A small segmentation model, trained from scratch.
Model: 12.9M parameters, encoder arch vit, encoder norm layernorm, encoder activation gelu_tanh, encoder moe soft, encoder num experts 16, encoder patch size [8, 8], encoder width 192, decoder norm groupnorm, decoder activation gelu.
Rows from block 2 of the encoder of a small segmentation model, named by matrix and row number. Rows with one number belong to one neuron. Each number is 500 + 50 x the weight over its row's rms, rounded and kept within 0 to 999. All counts start at 0. Numbers have three digits each. After the name is the row's rms in percent of the matrix's.
After each neuron's rows are labels from the 100 images, of 14976, where the neuron reaches its highest value: "peak on" is the class under the peak. Only what is clearly more common there than usual is listed. The data: close-ups of made-up surfaces with and without defects.
# fc1: MLP up (encoder.blocks.2.mlp.fc1.weight, 1152x192), inputs 0-95
# fc2: MLP down (encoder.blocks.2.mlp.fc2.weight, 192x1152, transposed), outputs 0-95

fc1.10 095:450491624530558522529431554510476416526547448471489494503472403396480587498522483502464457482583500450491519492443503364625527500545419502541525482422525608509560499585471417470496525550464441464437575539510505533479461427507520497532484506646521499434457499501525548487556521496520499562
fc2.10 131:489500463469500491510489497493437450518494503556504489506473571519568478384607459493486616498480482499590498600445510499511500373490503603490548511582407555485502563448592409469547492582529501503516491585418560475515516513444503540496497446487499501504433510489512486510583457575526481543
peak on: smear

fc1.756 098:496509550473519436560488573545495618530472422487538406441502501350513570501452451568472487613443565431537534511469460434507465472494505453471538330513489467554474502476468454577499568519500523543513569503444504468468431484630461532521433518548537481504502536530456558544565565566493467477
fc2.756 060:410537490507474563618481426556501499450501344580441506481483507444500642331496490488520545538329360500556487532490535498522524479500500511457495503500514470519498501392505411539498478499491486523509494537534492499600574516504449499504501500504499541408481594537500494497496444552503506546
peak on: smear

fc1.155 102:523520583504505533519501621416502440429535458543515505472497366420519458475500415472503456464520462494549459526494522479463485498465461499529473457547410567484511507484552469522529490574492506553469544548474486426607456437569394486501528451549509506489433443486528689501570414475485528603
fc2.155 167:506552473535467303485497505448491495513514550462477466470494552405550506374594613458529567531538491482491504451537507468407498558467487579499493551523450512490573491505514527489509504543665476485384532484400532490496498491499493448498513475449564499502519557433499484510490456543546504497
peak on: smear

fc1.101 085:493441411507535531514588517394403490516530516535491494482523505501367583504374494444495503538515507484575493459561556558527475632519569513469563358543426496526500444576591414533522505551525526474479450518445462523545396524551464503409506492475497399432511499554523512483569493515461486389
fc2.101 141:407466479443500532517464528438429548517414553634523568461444496525570504497514510489519500563456443493469508414548483500470498478533522573502500483500474452500494410529500420483482461501459511523410522520529344500580570584542507453500497480498499435392519537535423479551656499492501500456
peak on: stain; smear

fc1.628 090:534469498418504541457383532559369444469528531735546524577511490520502568483493504533420464403496599435475507545503503518527554472548375518426554510508515530512461525544559496499474504523463468494496441570535575514482490519491506458496557457559563568489461444519545397534496491498590501503
fc2.628 148:500504502475512505491481370640522524438514518580492546486477568500495537503502537554491416502503496476428494627512499318543511500533489535540481663481559438436487498537491500504497602444408519498472416496521529515514559496413464597497523489522536494493425525500421462445516486605515452500
peak on: dent

fc1.530 093:513550488426526485448562542507493567617496515520432466512489526501498437457452533474523553499594498467570549483588532445507489544473492433532529355423441460495503528482574380521522549468557523458484552542465391520481476378516478465451484493561535502463512562458451504545526518479502485516
fc2.530 100:384520419532469496566494508425305494475496497510531504560437506535528499461537515413500445577459504500553491483501607462493555479484651470483396499498473483499505425500501498487508467459464539507538496510502417502502397547505499530508570503610560502504500416543472498478544500511461490532
peak on: dent; stain

fc1.459 091:490467552528445494530504515488476470403568485507447461491548515470387516492527553557540517550529514514536539436499579618533494599484566500516524479455424476497545503501496515565477623532650502503426579539473465502563478500483496496488375521509495502387414502514501474403512467434502468452
fc2.459 136:291475589509556570514497506556458449426511472549508502489468469499499523475442500511512554503483478500421512494465616517509520508512483508493500512586483441499487358439521457553497463495539478546498632513487503481570587441490490456518491436593475474433494500509524513499647498499482482438
peak on: stain; smear

fc1.645 091:437487499477547449468520486504488517546517404543576524522545500516529531420497494578513420492485464479395508502535435490613524614500440502443498452515478527444489551517466533449447494461536513489487484519475453500424502530548565500442567504478618457355498486493486525523596546497490427486
fc2.645 059:500538475501520500521566452525475465467525417435466494482441520676425562505488502537516547534502463544516377496481502487503490522565471470495516506467500469513588593471460507395546499370510498562464588523524445523449514500515492519499462579497510474498495429484541310526501552576617505477
peak on: dent

fc1.508 094:486534460470561443485539529515470486472620445430579532545475526516468549497553580443451486469449469402473507459493489483465475522457431438587469461454531544474519533457577462504498520565530567518474506540526468511497467508490562583515454488474542476420580498503532482546501486492471486512
fc2.508 048:496593499528507500539463471396495495492501490501466501537492500500499484412345521513501482503423501505500536462467500425517465542501499500500499513528520494501504498484361489503407500334500501454493502491499432507498508458432356515504500471499496571500493532510563368502598500520500505502
peak on: dent

fc1.341 098:477487564541471503552518526576453553505538428522529460439533486328504520422486501614466562463493445465549453577504435423568471529494513506497505362504495584478540497458478462552572508448498505446478533499527502526586452506492379438499494403434538498533522600550455497495531520429453454398
fc2.341 044:403483491537510494638510509503555478503423389500481504490374351493449509498352504502506468486341498500500522442503507582494508503495500510500501570565499501507440501371503466501535561494502492522552500489505500558511500498500485503509639498446505494501503682509602495513504543492502565517
peak on: dent

fc1.213 101:433503641556507521519467456491453520522540555590484495502500423501539573604599471599530537502451531462563571532491553383509507503499455431461512502411483493440496428528453502632518484484522498499493425520547439443525472472464453477519539496421636493416534439539517504527494467443415581479
fc2.213 156:510467595481490501396532478501484483502511496542483514510510521439466595505593474499474539515443502501447402481424316499487537409465424503501566480581505497476506542475480477519500491459523501511497527503432494635499478526558513500498505526485513487503455479498528527511506402619491581515
peak on: smear

fc1.337 094:469404455531420542561494551491507506422480495496535560519546481507524520471457535468487454547466513458596475508627478602496511515485546505485583423490485432558543408500490502533508471520514485562524546551497552489498509482476471473394462522534409524445473449494423510541627470483414504453
fc2.337 099:499494503507539534485502499524501478643434491526518468384473506505488495529571536507599560499396418573421501451542506504500501509489611569502478361486407426493494513498522416466419499496510494508488551498466435500490499463501497411460436523522473452517455503632500436531560513482498512427
peak on: smear

fc1.216 101:451534506406434591478444411498499344488582495551401472605506449540502545625434497573579510438491398491534465536387451489543510497474506468492433493457488516514602492519480545486498376503474454406497538531563454461415523481546495543390604474542539550514503558441445487524562512534488506461
fc2.216 106:526481491502455504465488530478374453503511466554502625531503496640518503496516475500500505571395511501447562498551561477499542476537503507498479356474486500606509477592498519575504503550501462493496475538484549500500522495468472500479697481414553523321477488502475524509506502520462389545
peak on: smear; stain

fc1.417 087:404532450542511556526466511518498574427526514598401511507502444489420559498436529504478429623502450476505503455517477508475474562491476407456519388483506417537550496494529562520539554504510538507449558498412511491578499542526483472396470502571512546527538465436484544559501586502474571473
fc2.417 103:408597498478485465502519487479463486550393492636461551447449497469487416422558482588532559495490500467513469498495532484492585500469513517500529500502425562492503484487505516495484491551501508544460544548582491516476607521575427499507498500506618643482325528518501500483551498488510502478
peak on: smear

fc1.636 098:497446512458436515575465335482509510514513474518500484369455519532519492504500457489529526464496482493488545465549556563538505562630551551450494550518509319549424477401490479565505561497461540514457487533504502439593473498564529542505494440491494456515422382416498550453487509451505412532
fc2.636 101:524481517454492514501512501501544483393521547459518604526503482500467535463524496462582494540540498514447502525521566524621500551477468522501459565500546477491482521471540475502504506456441614550397534487476407515473505401501481426469461493492561493478546451484545540503552533489537500427
peak on: stain

fc1.248 098:547487499413456441493524463540458439531499526537470459546423552517451619531500455463493492508496509520499536549614491524545538515509550470502460456529482378506573504451503520561384401474597573505507521479426518385426438505495495574486472509471494498482454531501550433500546499524467469498
fc2.248 114:500423516499455489516509504500500502507490482496518516526498537477429464433562500491489445535450396570473464509437565498723488500655505505508503497479510442501499499373517545551465541506584483451461636502513469489578525504522520509441496518399560500521509452481500523562502494452616516498
peak on: dent

fc1.170 088:512452513470414476586468467474538543512502453479501498474479452453499475415496530461534529482548501579539463387510559524587521636565595614500513468486439369545492467461586508510505585511517550464500504603521485540515511442494448472429462474539541546510496534544513499517681539505503500371
fc2.170 094:500400497502511500511429496461446375523516498487499500355503512526545440481500544496535508485509444663477508558493555496500493520475620503462436500499433491440486450451538465563496515514529498527502455500497401488520483480492504409518536456537500527472519500514501540515499493456426483502
peak on: stain

fc1.296 094:487441496573500527516538471500472508511537460457496368475521414433448494516477491538483591537448559459509554422418523473586506589464684495581523496530491521383602457520496621486514455510523528507479566519445447414545504524516458481533415521625538526440508516450548510490601610493474507489
fc2.296 079:501450512480591494473628537520578421496516629503534515500379407503494553511501463443493469523469499585483502487504515495522506493577592501500501653511571503525598486484503509519497516495507516500517544456475365495496536540473496397435500501462501531489525690492494334459499400507453462466
peak on: stain

fc1.14 093:423493452413509498528467487450494572574467475500478501491561440459466622511523501500426530529502418424434505472471517517501500537527600526476572512546471507493482525536495500512455575525487476506467491588489434511478497431539529436585531557507509551481439465405484542489537541487462463575
fc2.14 093:525497500401543505542529522464501491445466539504491471411500502445500504501500643502580519464562498459508474504543510511456525503501500484404499501606467360420507598486510424467500513481531476553506593435472456532494563509595502481589454500449480361566500507541492476473539476514553588408
peak on: smear

fc1.597 084:481504591483436521506500521498475491481536510584372500501476502484437512537389408460493449446452451458532526465497466427514407425474523524518499360518523528497504536543513527532556458544606478435534388572503514459484545450548504575499521450674510519503555510517478468471508460477498453509
fc2.597 092:495487559500484368551498527492514502487498502496487535499465548499509456496591500501375428499503442484479501511655600509511410500564497540535412500531433528498544495398512506576500417494612500526537500547489506500499500379506424353484550469567503495502496499504547490418486512525613481569
peak on: bright spot

fc1.257 094:542508378521472471475499492437536408458600467564462500455561511525519560502537487488512507503489511463540585519542486504487453494504458591434534455421472464570343493457495586539474497532546511473565516462479512520548466459469498590446476523580493534446527502490466414524538602479457478523
fc2.257 124:475440443511606466395496482453500443500499532470440585630508450638513500500511509498532525515499500452507498499479582418456500520503509490473512498477496326498566453495486528539516516451503499503507477502396476532500434491501553486474515517508566512493702500490619502517661480535496582428
peak on: stain

fc1.207 086:508475543442470461485442544466474556501633495513467450529535413513467468518515546455487620550462455487498444559467505465467470645444620450504518386411493501557535532543536428526468538537557566498514575543453509505483449450524498453389487519498566540475480501532525509487507462510433498470
fc2.207 111:456499490461655497499490508472510485558509498494508546450500428493578511437500500295482492479484578543431430564483504520496497491580558581478439521530496478495510500504485496543502503382559469481420520516514400434484476517496511528506494407502483516461528592501506512492650483521464491507
peak on: stain; smear

fc1.726 089:486502564500408527502535575519401431502488401522463489503450476592522512574476456552507530502512476373467518488568499412523547599470526501501488409500412547479550485522498527512511548488614566458485500511478503513576436439555485498510491553470529498422457502485507459495594490476523534514
fc2.726 067:471490482500517526541506477535488334514499539509496440487480523619562497416444556497511527504478458498425462539444490498471504498523531416465512465543498525502515498394401500542505553508515505522500577503500560409588487499497479616505501482503401542498607574500480578615599517517442487499
peak on: stain

fc1.708 084:606374556532467536581481493499380518518603544574525504411440464487516553495494479490505507530525479441523498558429502455503517498486424438486559487459506499527470482500567497567455429425497536529534507510544509533514465466498435535569510519546591493504484551549512395539479457432481509399
fc2.708 078:458517508492464500511483529542458473425456473458558478483499504490617493496645420429507512555495551528462548388470406453531498521588509542536474597554409500505497508537501419472558461498492541552512501566500488502538507531536521500517467665506442541493524341498402519524516581647509517545
peak on: hole

fc1.342 093:540501566382568500529543467527385454413581477547473545454496438512366605546507507509504499481510498432469537531439517454566560446578492536436509528501523574570516579381502486545494495537459531578458462498404510471400504478570569500445517475445495573483565511542471458468465542509501450468
fc2.342 120:534470497493477495408498416520481437533572514519509571526511547506500557511584485503511506520483499503473514539519440475521558532638501503550509477527483508325500552460474478501521550492445532427428487489584563502498615512393518678543478475492490485444496605510490495503510501580542553457
peak on: dent

fc1.649 105:503448417462550519432518482486438489430528452477500504512452432604466484513492451456513470482548503443429386541452484482570523604398579506475453536380524410478539543512528477459496385481470507526589390513615485474504538494461514508456423480534469506589536541613554479459537556533511545423
fc2.649 100:512495484538557464500500505498604439524442498528502361461571527497480503520499548418493472473561448482548524489490439527498489537508536507394481462402501464508497474499557501500540500526503470578513567406514492621496458458500484502501510468553537505528533474508408507501537506499521551530
peak on: dent

fc1.71 096:577590514544440525533490587546491542585473557448528559419539497553445479532502500575444467389519557531467484443486520401515420532571505476526452375522522539513435447549512545527514555457572483447521501472594521549398484489476502511450547547482522571536511428469439468462497409534551485581
fc2.71 142:540655502530548502503500490500378426530405484511530533482448435530529612489478614477499534510455473472500500488452490574494559521455431460538483481488501410491501538528474565513487511455502477345505526528499498541518497486494520463541513449490499496567527574501500663388502415501576479579
peak on: bright spot; dent